config.yaml
model: "image FSQ autoencoder"
translate: 0.12
encoder_depths: [3, 3, 3]
loss: "mse"
eps: 1e-10
grad_clip: 0.5
lr_schedule: "wsd_sqrt"
weight_decay: 0.1
Rows from block 6 of the encoder, named by matrix and row number. Each number is 500 + 25 x the weight over its row's rms, rounded and kept within 0 to 999. All counts start at 0. Numbers have three digits each. After the name is the row's rms in percent of the matrix's.
# conv: 3x3 conv (encoder.blocks.6.conv.weight, 96x64x3x3), inputs 44-54, a 3x3 kernel for each
conv.0 079:493513504496517513492508495482471491457452477480481488472485501453471506477490497495490504482471500511509521462490447531549484484502473483468505454427507497480513523551495555577509509523479464464489446452485478484500488502519471501524477500510469502489469496497464484479515517506498516516491501491
conv.1 103:512519514504504512483479478496512507512498523506516503492492469498530514504494486515528512497418483507490522498516488440510508487487511499487498509466498507498501497496489500409505502509499493505517517513509501509497481475476559640470476477466501490502523516528510500503480483503502594533495520473
conv.2 084:494492486485502489497495486524526518516478516513522515498487484466460489497501500500491508488455495505498513456479495499523521510515505497479478481418485513485498492495482511517482509499485508512517495471527515519525487499486464506508503530525499488479488512485501478501525520498514534517494518493
conv.3 107:513503510503499497508493522507490509515518499511482517523497507512536490502464507487510513494416506488527500493461490517581500486477516510512509510476501511493500502521516523380497509521510511491495502546522503455492508480494471512499491522497473486488488486489482509519514481471497541482512523510
conv.4 096:524478451556543451513513469511525528477453530481475497521506511520531516503483512491500507508452529491517486506440495506517470550524542523560508504482512505467474526511466566496438500492463506515513457458566471494520495500496508539504517508533489479476509526469568529525523495498504545466502445503
conv.5 086:520510519505450487504497512505495501490509492507505502496498500489503502500495491479506474516565489487495490519519502534451524480506507487490475494736488495482475503514521513476523508510512503491498505505484492493492501494519469488504498482517483506499506478508490493494511494510485426503515510502
conv.6 079:503502498488486486494497499501530491518544493486494478505524489514528485491502474509505487516518507507506488502506508488473513482489523532549472600634496529528463476484493473469507495509501505521486527544493499503473517525513509506498499505517502502521512502513505517517484480505481479503492505518
conv.7 085:500513507495483495488495496490497490504521497495499494491505496499508499491501495508511504515527516505507509509515512495472500511497499499543500542638549503546507511506503512487509510505511495503493511525504502507499503507503495476474491492492515505513532489495519510516474467485464452474472482495
conv.8 092:527518500517465476530494488469503517466546529490508504484508497470547512492507511466501495487541512487511507529516511517486495495502507478462484487588529514523475538510504515432487529521509462494517452571557474509508500517478493498474508471522498532500496543509477490506556500513520507507522507512
conv.9 089:477469479477559497480484492501495498495425503502475508504500509503550517498503522518513502508514503470538477489494485465509508490483504494519512512519517488499502487491497467601503482490501501512504512397493506475505487483493513551448498483498494444487453548488508447484484494499494500489513476506
conv.10 108:512528510520559517513531508487465482473461482483467494515514514510522524502511516484483492446440495445470491518504527552531496537529531500502516490491515488486501507506498518520507517520508493491493488485498491483500483485480473492482483483478497497474511521509508525503500509500504508503496495504
conv.11 095:491478486497495500504501510486472484491441456500474483506482490518417458486450493507519509508503486488483492486452472471504476483545487503507502503429472489463471482498491494595526509515506497498488498455455499487479487495498508468486500472507495499473475537472487502490503490495512464508494491521
conv.12 081:490490490495520507489494495505491496495494484488479485499503498502454520489511495510498514487456506502506513478488485496559482496481481502494496483387496487482496488491493496618488489485485502515500493455491499496504487506497519494524499513497483474494486520482487495495507523499506496502503496496
conv.13 105:508483502493417545507490501503500524512513504509513509501488489477419505498487483496450491480512485509470496519518525531519523518542516511522510513448514510497508506499517493480519500491484508517502505473482500506494517536502489349547495526513500525524475456517503541515515566507526456506496527499
conv.14 085:516520503497487476500485472465455457509541499516561517471462469501517494500533494498497489521536508492517498531506512473497499462482527478454454513549479495585485530524518513495483518471485453452451500514492515542511499501504526514518492532508512517517501495501488467472492504524496490532506499535
conv.15 088:522511483532503474522479473501484481543511473531561494495490496546500495516507512464501533444537529478488487497502499535482525512504511507497504486508489501496481515583528467522516462439498486441449530491461564573500499483509516513481523515521487483498522500514515503497519500476575485474509485507
conv.16 087:499529510499469482502502503493487501513573507503507499504511497495535497498499498486500482509532491503485497503529498531507519509519502500485499471592506496501502507498510506354510511506506489477481502580492499499485504510498471467495491508498506534510522473506479503496513493522486482513498538502
conv.17 080:512505509503486493502498502483524495534615555496559513493503501502509502497503501495496495494501507500503501497507501489507507483491500482489487489505497499507499493456467462373417481441461489539520540631585512570543510507506512502492513501502510498492509479483505503505499495497501501494500498498
conv.18 122:487499531514535476495498511507512502501483487512514492497499485489534498482492502521413510499438533488489487506516518537540510495501518501509503497503503489511493503477516504545483508508505486524483496472502486493488480477483489473464506489512461488495502468493499486511481588486491576501512512489
conv.19 079:513517509510500492502505498467518507513600581473535532476506495508549522483519503495500506492489503500511502506493484535536510506488496487500504484503503490514506505484481491412420492438459473521528517627624491577568481526523493534508491528513498507499497494498492507496497508504543555532518530522
conv.20 111:500493504502465483497497504485510490499524505487509489512500491508468483517504499494534505492546501504490514506561500476456553519511514503486471505503505503506488493495492492485493504491499506496508511535512508514498506500521501471480490509491536523537550517526533545524505444489504465489505517474
conv.21 101:507488493502537503490463491506489505460515521505516506503499504470512533495499511505484495471578510494468494526572509494419516466526498493493491481555531489483503517504508482601518473437491486485504496475500508520522520532495540510478498488503533528512530484493513473485461526514530434517506506514
conv.22 115:506507509500502520501499507507493507494470483496482486518476502494393447523465497498503496491522490489514494484517539504508513515505516513510506514509514509511506497518518509545522502515509496479485478460474487479481543487492474414517520470489510508511537525509514521521506501497473423476496497530
conv.23 117:493502506510496523500493501499503508481432507506487497504495503518468480503503508499582513487484497469519503520466464517517484484467481503510501513446522491494493493508504508492505484482486506494498495455509512509514499466492469445510509493485486484488483568471504530512521413490476481482528508509
conv.24 115:502531501475475502503486511498501476525519487500521487515501497498504498496482492494445509517442526518499527496538491482544490476503507509514497503473500508509495510510498516461493505520508501505503484489498508491486495463494492500485493522495491509493529459510457456489497563477483607488473523466
conv.25 083:511529507514521502496524503501512504513524523503514512509547486555605512503552495505497496481477495488479484492478479509498480493480480497504493503514500494500493489481487460437476485471487513525510526541529510527515509496484490467451472494468490483472490480464503510480494494488514526515503520516
conv.26 103:502560501491613504487481496493483490492530495483481498497541498497575508475493505518514496490524479493526502486464485522500506518516540510522488492547498485492484490508503497522509509502509506487493489518495503487493492552498516612469484445487477537503496605523509490495466468500501517498489472500
conv.27 091:505470495515462489513524522505540486492507496498489509505514524494480508514484497502490490460501511499480518473534466552480482482513467500503485439557501497473495492410491509477519544550521512556518476518502481472499505482514521474494495500474486460492515517483484494479490485513519470505498538514
conv.28 107:510518504534477485507487471482489492514538494489552518535505492569454491491502511451508479501511488516498474520560512543493505484513475534526497512466512504520485490526495551461502485493507494475486478496490503530485548519560494547544512517562467526485500475513449510503560480515505460514508497545
conv.29 105:498465486510480504546519521514492495517499486498493505496513495488461465504509523489487505496543501484506478527474511537490489526505492491502503505512494494488500503513501509561511495493499506501486523481479515504504510490508473378491528541527535505479541529453551546544526476502483389474492507552
conv.30 110:517524509536398515496499499482520495515478515492500509510517491519449501504500516495458502484523474498494475472537522492391520507500507480493475518451480506525504488520499523443514499517508515516499537491483499476489517554524529570528512525517493501483518486506496503487517554510521482534495527526
conv.31 094:474457461496517488491513512483491485485500492474351464502509492517513514515471495503501496504506490481493497503487497536487497531522492497511486513523514505441508473449456512536473532599505497504506490494487480360464484468494486503524506525524477476486451493496490536483505501501520500507513481508
conv.32 110:522520510534450511505505508501504526490467510513508521500492505489459489509509496481468477476495487504479488499511505559568512490544489507504520486514530501487520512515529505462543498501518496495506517470500497497500505512510448477569499515520481490498490430495475512494501541532502484502474537500
conv.33 100:517485493503475515496506490505466501510505510528524520488481486456511538511511497518426503497546511499513488526532544490433494522505520499496505504459515516526504491418471480547492507507503508516513516401504513493503476506491536546488490502485511511523501479515504477492459564499491515496501477503
conv.34 107:503485500510508499505486509509483511524508505502510505502516523537465508511523503487511498515428517513493523495474497458610476519471498502490495494305480497476495495480497491511480490485495509526518524477509511518517504490485515469513512535500518497488524524504517529509523484491477514473474522481
conv.35 108:506533532472508510424415449491486497514509503518524518512521519494543510500499505488492468474419466485535525533514485501511487523538511490483495478462483480486499492504502514500495512490492501493485494520509503527513524530507505527505442457485502537504489547513519524488494504501479534493476500489
conv.36 099:506493441538584453507496469515521524498510493498500503489522495512575466518510472528466517451427547471495531478489487537562452505497495502498509492486517495491515482470511479550501493481508512541504507493472512495489485487484510513480492468481487493488517497500521498466476546466534598447533526465
conv.37 122:497496501494533505487502497506490500512530494503512497521494502495549506505480512502481518494417504494508492477440478531610495483514521516509516508505503491502494514509512525494514499496503498486490496484501492513498496496490451471509495472503495460485482432507509519515518537483495544469511487492
conv.38 110:488477484528579522490477498505510503479448504510492497501510519499534509481501504517521503501443494489550490523473497524537468485528512494503510513527500496508506488499496505540505498484503498515497502432494512495504483503492523596516500458493507493476445533494510487493487483495534527500516456515
conv.39 108:522513500527477514496487505506517502491449485509507501501519526513447467510503516465455485483587506484529464490498491544486486495476491495509488512516522500497503492506503511546510505496492517522498504449485496494493522561514443415527498499509508513505511488446514509522514526493527427460516472517
conv.40 112:522495492512531497499507491490475495474535523502505496495483500492544459495471482477464538519454475510494538524512515495491496502501509503515491507513464506506505488506517506515506491516504495491496480538492493512499506498496511584587484495508487492486458532527478480509514523470503548497497488456
conv.41 103:531499481547494482528522489497526514457529517491543524498500476529538475513514494508476508491438512502508506523513540533589508511536514519494479528520462525506480511526521505446488530510494494511494465488507482516509502482486493450485497473489498496514541523526489447488513547508494502506512537497
conv.42 084:472490504486508518491504519507491509513483507472430458518501512502483525492461500510514504464449486491446514478451477528545479498544439504494513456420507490436518453478481493532504498540507527515514504493503480439462495507498486490516484480519493496482491517489498531474506483492498511513484491492
conv.43 112:508524502504528489484514486517512513504443528518498501507500520512488498487523511497533515494469490488526498537482492529547479489462500504485497493538508485480507501510507501469515480495491503507496501471507493508506486464484467511522502485479497522506518516505543536530521477476498484493507479524
conv.44 081:504502502485481492495492504482503458573635523537573506491497487505514494502510494491493493495495498496502498495512494496501507488494505483478478493495490496503498484473494442395478455443484493516483589665556568615537506505515500488489508495497513495504506476494507506501492500490500504496503501502
conv.45 092:489494475488531475490512482538541512528589538533544516530517510517567515521512501483477516471477527468493503493535493503487508504468502516500490496535493505533489511520502535554510526528512514527504514564532506534499503505490472544471508533498509494510492467530489468512514526490508526487491479481
conv.46 097:485513490475505482491534504498510506520523443473534510486510513486549414481518499491504504516448544493496513487450492486502482508494510484470507500461497493545513483491497469382509493545559517508483516540428487533482517522528495521478474478494493500506476501526475483489538496496498564486501479496
conv.47 088:494493498500499512498504504484454475468440457472459468503471499494471496494502502503485492497477495509506517467492470507550488491490475483416482478393484493494512499530511511549516493509489472445468459441466480478476498477519485475514487505505484503479484489486481492490503507507501501509490489495
conv.48 104:499505494500505498502500495501500493486543500503507501510484477504556510515478484507497508533413512508462517479471472472535486508528482529506505526425510496486507515497481519388515487489492481476485464539501509525497488471475456494472461467504486498502445476512501535505493520481496572500496489486
conv.49 085:506498502493488497499503506508523494522548505492500477507510498510512498496497487506506499504507501500501493511514510502495509497501512518520495529541506505506485470459486439432480481478505520538504547571518506519486515501494513486489498502495512493503518499502513517514493488495494491497500506503
conv.50 099:504488498486490497509502492512499518503624495497497511507506478482537495507485497508440490490530490510488499491513536494436524512529523511491495491559489518514498501483514485526493520503502494508506502567484504485491494518511499510488471491512521501501515455537480481490493563502508467511499514496
conv.51 119:510503490519440473500489480489491491498510500497509504520516517543474480531503501493505514489530519529488510511500532450467502527515507516507512502468479517496499504508497487459504495500492494499492505519500502518502525517518505456502505522506553563512561535516514552525495454503499497500474490489
conv.52 086:500509505503521529501516521497488484488457450479465468509510510499463492504486497525520517510486497515500510493473495506522496493529522532524515509471482511489503491537525507682598499562542510495487496467455493475467484503494484487492493500502500516516505531528495521516496499498499477486504480484
conv.53 103:524494534484476518490505495491490485531528517512507497509460525513464497516483503464567516441525519484469498533525481490502523494515462494539513463488510494479497517528531472501517480480499489476477529536493529525505494507532481462468510517510473505531523492515496521487539436480566497472535524513
conv.54 088:494501505502520525499516513486477488470441459473464477498498507473458500494486504519521517509500507511501515486464464513517484511526497521525526508482511509497523498543520543748604504577526498485490479457466481472478493502499477487501479497504491501497495523517487515504502497501493485500498493498
conv.55 085:491513496503544517493512496471463478465428487489480499493501503494508531510523509495484502479445485490491516466444448511545469489505460502494509481441501495493506491510493506548503488503488480474490478446496496494515467501489480523510474502475456479465462527486457457452487505490508529527502515488
conv.56 091:481529489521555504499509474511517515521542508501504498500541510530565514505512488507509505520553520510515497485444516445452458487501527505519498522559511501504491499540498518571511511509492504507500515526497501501489523525480529536498495508491498516504516496509524528522468493513467470496486531510
conv.57 110:473474496505541519494510513494485523469479508495486501485486506489486511506526507510485495526418467476501496533473498524611468487487483504508477519469493505514506490469493506558504505509495503518512483463508489495501474439481464465525492502464479504460495498460496492491481505477491574500501502510
conv.58 115:504503522485498492503497505502525510514489514491484511509503497507485463506508502476583491502529498492539504507490499491480491496477491515509501502494493502484505494500493492465493492497491501477523490544485507518506506480498514462508515513496515492517498539484500525517523418513487455502511482495
conv.59 095:468437469487481494566542526520493509487498526492494507506464492486422478527576526491496499527569507502462467495532511504456525529520487509501483526492480535513485500494496488552506494451487507490510494472503491510517510517518478428514522574531508527502507502485477526533529508505515444490520525504
conv.60 080:482470475462405459473458471502513498515535497489495484501503497508498497498499500492502494509532520493507499488509504458491502482500510493504494511527499486503490510495509481446498491498506497509500513523503491494492512506512520451534513505523521499509532412509507507520492493496492461479495496488
conv.61 086:488492494495490498488491497510492484510474464495493477499493483510473482498497491489477489487461461504475488472485490524559556510542505486444466460369398490441460475486492483499505483489486517496498509479482504501494507489496513476500508506494503515496515504510503496503500512509506529523489509504
conv.62 108:505508504560446486515485509513502510524492473524520511508511503535487497498503507460509495491482505505470491486493483500576494510537483526479492510483505515491489512505492542394503517497492495492493490517489502514502506472498487438553497494510501515487515482501495562528532468500529519489512510505
conv.63 092:473486478478457480475481494497521504521570517481517496491493493505516499504517500497495507492468495497489505473479481499571496504490505495483497495472487509491495497491494482434493483496491501527521526564536507528518492500486511491523500518502536540494540522521518569522483491484499545503474507490
conv.64 116:499505486506517500512511492505504526496483507502507494519492498514524497494473479484514506471435494493511514534499508508537471511497499508506513508491495501521506501508505518494500518506516519507508489471511490485491508457486480518508476505522521579541483469500493494497508470508525571485524476499
conv.65 107:455467517453464567490488540486500515508478501493503501482487500477478494496508515506548483550504486521469505490489490499529543498465499487485497489494509497518513497491500492479524503502517498500512527502494504492485513479534498465537501498516495491495490501513466535533476425515468496527486501492
conv.66 101:483502490489501529483485479513546535503428527508527507499511523514475510499511511516497499513522503489510491485476502464475492505497500500505518525446496498522506489520515416536509454488511516502494534406482519524506502559500507577500484476515500497505467520466511441462481521506514502506525479513
conv.67 107:505489485500493477495502497518498495535497482519524513497486485525478479504521515503507493485442467513491492497452511497569528529512490483471484482463474483484468491482486485483490489490492510504511524495501521524514515479465528460445508517497521502475543538488521530520514494508497530514488519513
conv.68 102:489490497478492492488492505497554503485534527479507510499496486497508506499522490515535467584459447555469477468494478407516524478502485496501499524476482507493500510509476518468490517501482483507516482530523479488506492468515518526538503533542508473480513493499482473497486464528423556562440569512
conv.69 106:505501496508499497506504496507501496455468502471489501491477496435430476467463483510515512510524502506512502514544559513486557540515544512498496480471505486487494503514489527527488511509488496489503459465500457476497519497509455449521486499511543540540544537506531555529518466513489460515508503506
conv.70 108:503506499504501498513469509498496486556517493496500507506507485518455461483504504521522503479463514518488493494447493475610509509480516516496515507441521523488512510499508493467488520496494496516504529500504507484498493493490460328464501514510511487505542554486503523524499481512486508483492517515
conv.71 115:514502492524495493497506500499522494491480505513480509511501502513491504501502500488551491469586475479539482512510534547406534526491515490490489494559485490510489490496499508528504506495501500490507512508501500498504490483497477477504512479495521541501499526513534551527511442511528435521499439526
conv.72 076:441433444423421436432427434510517505528532514509517511498492498489476494501498507492501508514532530509528527475495494481499502490498514492494505503507503504512511508496501494487499498491506505512512518525513510517512515484500498457501508480504493447489471421485489465491506499501492484487483474482
conv.73 110:487474481502568498491512511509502491501528488493469514509512498505549528500493514507467512490474513522535518513505522551549489465451505511448498494501511512529519498447486519547494500507518518541491496512477484464489474486535460503504474489485477454487467511508527518516486541483479525470492481508
conv.74 087:487492507482479512499500503483457449488464450491501480474422463456393444496485491508516520520537518510525507484497457468521491472509478492484495502485480506513501512525522507528520499508502476453447484448444489481479532491516522460515542527532508499514509464498502488517517512504506469502496491515
conv.75 098:470468474455460468454450462493494497486481499495498504480480500463463491484484505513545520540592547521554513522512524508482517516495524501515512503516521502512514514521511527540523507519503498490501489481495493495502523521515471478503501505530543529527529503510528529536474432468457397445482439474
conv.76 089:510534524476536532443437482498468505482446449532528521513488497492494494492531509487452492491474484510513516499540507512583516495493519509459499522454443498507488511566504484531491459449476494458478501466469546539515496498491482487520492487484477507475501476524494510488481517475497545511482499491
conv.77 106:484487487511483516509480513521536526486517511500491489507515497503474536504506527459465509477507517507548529487490509534498488533533519476475483465506549509519518460484483482513502518507522535538511512492518497487477492491487525557530501558513544503482547482502518541516522503507539497487512452481
conv.78 118:482473491505522521491505504504519508506510518509494505488502505491545543496532505556498514521440475505454527515538509487589530487534507499500509499490487502485504490484502471509501487497491497525508513508507507496518456433459540542519509499467515508518536541554519530538435502485472573496481542446
conv.79 140:505525509493533511500497514498486494503477497505519497505494486497506498507499503491477489488463491496479492454473483525515491477477471500505503503510508508499511507507507510508511512509508500495496488476498489495490482501509435514499490500516455450472460425472435439484501492498502522506500492495
conv.80 092:425418430471498504535567554503517500515541494498481486472469478460536509495531509524562524538525466483450469497524497488510500511512495483507520507531493506494500503507504514485487497486505494504500502523496500496491460446501453525522538550506507500484453532501511531528453427494437486534522554535
conv.81 095:494521506527566540513541529496495499492489491496496494498534506530572547517548517515500495503491490494490491519500494525520487513525513515528509530535525516525515501516516516527523509517516500502503501496495502497498499521492553561512525516485492513519502534549520540537470488492491511507495502493
conv.82 092:489509500482538487483490502500467489484464524508484499488479482486448526491509494513489498498511486499505471510499504521547491495496522507512503500483530496503509511508462515583405505505465482477503473449553485494530502489490504457532500477494490458487486514489504485506491533471493504496510510510
conv.83 098:486546536442491508452438486501508486510558450509503486514536533488497461512465500456490495490539518494510522513556518472493547493506515507523522458521506479461489492518512500517502485482501527513482510554462507503477544518552463495490486476494471522535501501524507537524564487522507479482506495484
conv.84 126:509521509515521510508516510508505505508513507506508503502507492514531504503508494491480494480467487497487493498486486517506495505501501501500503499494493505497501498491496495473486505494502507510508512517513506511505501505492509517487500501493487496497492498502501503496500510497521546518499518503
conv.85 083:537528517516504492503499497487499500488505505507514510504521513494511504489490496494517494516535517495524502534530511486449496521501521509587527545667572481537498520504511521499502518521516486491493485494500487487491533515502513522477501505487505512514524528502478492493502489497484467489506488509
conv.86 099:493468471484457501476472469484505505511536514487515508504510497506513510487502496492494486516553526504516508517480491463470474489499494492498493517530521503514508494495498507534520510515504487500492508513493497499498518509516526483551503500518496518496497480483490484473522537527519493510511517499
conv.87 106:506502490497499498499498498501488477519507488522512488513501503523510504516509508520503499477476480489487490450477504493498488490497459487478485469457470480470488514499505462434458485447497499488475528527506531539509526495508511460478498464500490500483448499491468509495497489478511491491496491498
conv.88 102:519511508484504489498475476479489516502494517519513512506505528482497507497500493507544487518550463496476455555458509475482539478503540522553503530520472498468471517536510512506486486466467460459503494496517521528520527536512494442475489489501525517521548552508536553515524438514482462541491502556
conv.89 104:492515498517549507491529505501503494483476503524503496502495501479516528512494519507477504482522482480492485495534499560430523505544529503477495479609489504486503498505507522527513513505504504513488480464497490489496492507511457566473479452501475475514450486497491453487513552496515482519527497489
conv.90 087:483476486461441496484465485505510502516522509510511511495482493485443475492483501475480487484499502496501501485511484478506498530519491477473486467446479480473491509507503503517510505506498504510510505506510503506512518498516483411509505503532544538504537485474502496513528524508513489490500500488
conv.91 090:494503503469494489486484517524510496561544445514481477504525497523520473500484485507490488503495481507487485477485513522495551481512520489487480524518452516496470467483542425466541493532552528524475560529429510450446498521515497464519491529513474468510465461543471494520492519511486500525525534509
conv.92 107:492466491500578477504490492504500495510538506493491500485502481487580494477510487525546521507405508486528518505476466479536463492462502502503477509491468505504470504484485514536463511498479501517507518538526510505504481457478527557449485463517485468505475575525492503509489457465478531485505488481
conv.93 105:503441496503560488508503478495470491484538531495523500516441482499614487484488494501524507504460506493515516495507497487524486486489498508463498494528498494508489492500483499472505499512516510463492484541526496512509498441513526592432484484503490497496477544489481495492505483491491560490518483486
conv.94 099:496501504495498502502495504503513495501495473481481465507518505497490485493482481504499500488489496494484505505525506507515507506510486492491487496488475477461469481466506474445503510497526516528503513518478476483463490470526473451540529507510492494477533507487515528518515502515494478502512515507
conv.95 087:509504510493485492502490483477484493474487510498504521494491503472500531501523526488505504500515504496514499556536514514508484498484466456472507466524570481535556527516501516481448512491462469475490468488517482499523498522517511488489511504478493490485523521493501509483517526525481468484501490513